A small masked spectrogram model, trained from scratch: 2.59M parameters.
Rows from block 2 of a small masked spectrogram model, named by matrix and row number. Rows with one number belong to one channel. Each number is 500 + 40 x the weight over its row's rms, rounded and kept within 0 to 999. All counts start at 0. Numbers have three digits each.
After each channel's rows are labels from the 100 clips, of 14976, where the channel reaches its highest value: "strongest on" is what is common among them. Only what is clearly more common there than usual is listed. The data: babble in 24 made-up languages, each with its own sounds, syllables and stress or tones, from a formant synthesiser. In brackets: how many of the 100.
# convs0: first 3x3 conv (model.blocks.2.convs.0.weight, 48x48x3x3, each kernel summed), inputs 0-47
# convs1: second 3x3 conv (model.blocks.2.convs.1.weight, 48x48x3x3, transposed, each kernel summed), outputs 0-47

convs0.17:491571441418520492484489528519596490501416485478540492492458449517452507473514505489461570491513611518510497459468485541498457462472530525543533
convs1.17:456433522578551500528515510590552559489480476463488467520489543503451524520472507474558464506569473534519458530523559503570494424523448505458471
strongest on: voice: child-like voice (52); /s/ (37); /ts/ (36); clipping (31)

convs0.7:491504609493534500524488551534503459479558585499430492537504541502510444428514529424507498500482526533527441422437472511464505493487457544498486
convs1.7:560518546542520506523491556500556506509472508485438478519478480524526588505585509563519453541453454560606516494567536508477473498469501544527486
strongest on: /ts/ (40); /t/ (31)

convs0.39:486493505583499487464516519526472500522531493526496458513522435510562451433551473524498549552515538587507454484447462450532440461395522533508520
convs1.39:520531520513436471536539509526485464450454489525477480484476512462505574565492501422525528483538444557546504537554569486495591511530449512576459
strongest on: /ts/ (49); clipping (31)

convs0.16:464529526491470483484509517516536533484481503464479563564546498524527438477507500486433421494554533542449606478445443514543535523537544477561452
convs1.16:518446555487476510483478488499526495587587517555545455454498526513488506452486472517542447472414488522510489493501437559428466442542467503444547
strongest on: clipping (26)

convs0.44:498505456487583556490536504528486533550410479435491496446531548549520511498504483499482534491501468516534535584437545466492518448506460481420426
convs1.44:491495472525604553510531472434587494563592510518494503515508497543470468512468395498545522483504537512515451522515499526460524452442507461530495
strongest on: clipping (43)

convs0.4:511471527513554489483521419588470519522494518570495507442504459559584490538472540570488491431443513437494523509450508506499549427499499474517465
convs1.4:524465521527533455516461581424562456534580491466548533461454535491464493501505482444473509558455543503500508557464524549482460545471530546450554
strongest on: clipping (53); /ts/ (42); /s/ (32)

convs0.3:501574624468477544478519532490555407447458520541448498473491520513474431477505470490521461503487510532491474520440498532523477482581488537512450
convs1.3:497457445453449518453470530522559499522465470516490484535534564531483513506492542507479410572505537528554437536517519468477510442487463594445550
strongest on: /ts/ (56); /z/ (37); /s/ (32); mains hum (31)

convs0.35:461470438473452503466468510515521408517492508504490469466508501463553516473509567454443536532491591474504507484589508529467503515469463402517438
convs1.35:451483569494537510538530433565480524536580524485496510428475530546447498497498471467522433487545427491514511476511513535571474464474578538559499
strongest on: /ts/ (73); /z/ (44)

convs0.21:462509524487518437526433487538451509511540513418451479585466442542494482474530607559510532526465517477519503504513479509452527479485476490426434
convs1.21:522530476478512547505481532501547612465538545534504553538524503457440502530554455501455474464474447504435461532517513480610507494512489525496427
strongest on: mains hum (31)

convs0.15:466533458530508530510537533525506452521459549488463482529490458452487517503464529516481474438539513487612517445554419509510511499562494526608551
convs1.15:541502482505509440445479494510515490423476447451462477512510485505502472457536457572499512503443457455420463531580534518542486440426489543435470
strongest on: voice: child-like voice (91); prosody: tones (70); /y/ (36)

convs0.20:448534516486522515540490513467453452472622567537445534450549509469456482501469502547500489500501498490563462450525438490471516424492514532471574
convs1.20:538525493508486443476496539462419485505459496446544539493494537443536497494535537469426512440530534492550526405543466430466452510527534473569477
strongest on: voice: child-like voice (75)

convs0.42:533483494605474478507495514549496518472447544525472521503465477471538462386484593508483550530517571546492498463545487469511475445466473464552490
convs1.42:483492489424488499494525532413500476536533487444512490533478526515465520546429472484545445427418387468495468532481550548494511489515500545520536
strongest on: clipping (25)

convs0.13:476560484482475596467421518435501503501507493447558523484500474515511523494495403455513493512510561503587482467514416448502507537558522537519506
convs1.13:483524514481519466461516496552482514563508484447456555508502497502438537505514496471584508404464492461411399473550467552507461469494546529515482
strongest on: voice: child-like voice (59)

convs0.19:480518550481491496489476452490499521484506571486535601547607437509489541489532540470452482460550546410501481514498500511494513527502569534431485
convs1.19:452461498502495494486480483511452475566508510497398473596520491503470510474491455408550485484504443479432536569555464508549507430503528524482476
strongest on: clipping (26)

convs0.14:469504531462492549488505506514417438544486584545463481532491457528588544481551538505503479475497441527534565576483490470469596500499512485526495
convs1.14:494524458524505512508496460479488543457568468501411442508446520480465525612492469523532471484490501433400514489527509508499439514546470533429493
strongest on: /ǃ/ (42); /t/ (31); mains hum (31)

convs0.5:460515520546555551484516570565419547473457501494554459531469458544489527517491514485474457500487514510510607446499487487516470473480549526442587
convs1.5:449574458435466508489503465427495461480515526463503484459485488560573485501529517503478534469629481450514478508499500505483487443577478487571492
strongest on: voice: child-like voice (89); clipping (33)

convs0.23:500472421471497467552557432469518502487409516497523526458475526589517486506463455539525526487540497488498520461536514579385514486497481516515546
convs1.23:488474558513480495527542496549513551546545482447529490533482561600468504489596546507499453475513449509553470466433447478442492487496507430476468
strongest on: clipping (33)

convs0.32:479530511446561529503508464533414445522511513542547499526480451489559556477399458510525499449429491475422555511447514457468504517492489507456529
convs1.32:502495535552519490592521514454514530473516509459554551490437506511451538549565467519422479488487489466449529521493526601466444484565469491459464
strongest on: clipping (37)

convs0.1:530494461449427519496504474544462487492506494537501499493520508492493500600608482487471509537524566529578416473514456452485533469439546521549496
convs1.1:470476516525478509481474553521466486491510530461535427482519495524493484420477429461536471524492399444508452523543479505563478523484450516382475
strongest on: voice: child-like voice (92)

convs0.10:526527417502443461511533485491521457488566532459504490449509476470434560519492538518497501531513396479461459468454571501529417500480511557493555
convs1.10:430484429550551465424493470469494596539504486528466504520508511453531430514439491495486533513511545525515495482494415499435501539501488440453444
strongest on: /ǃ/ (43)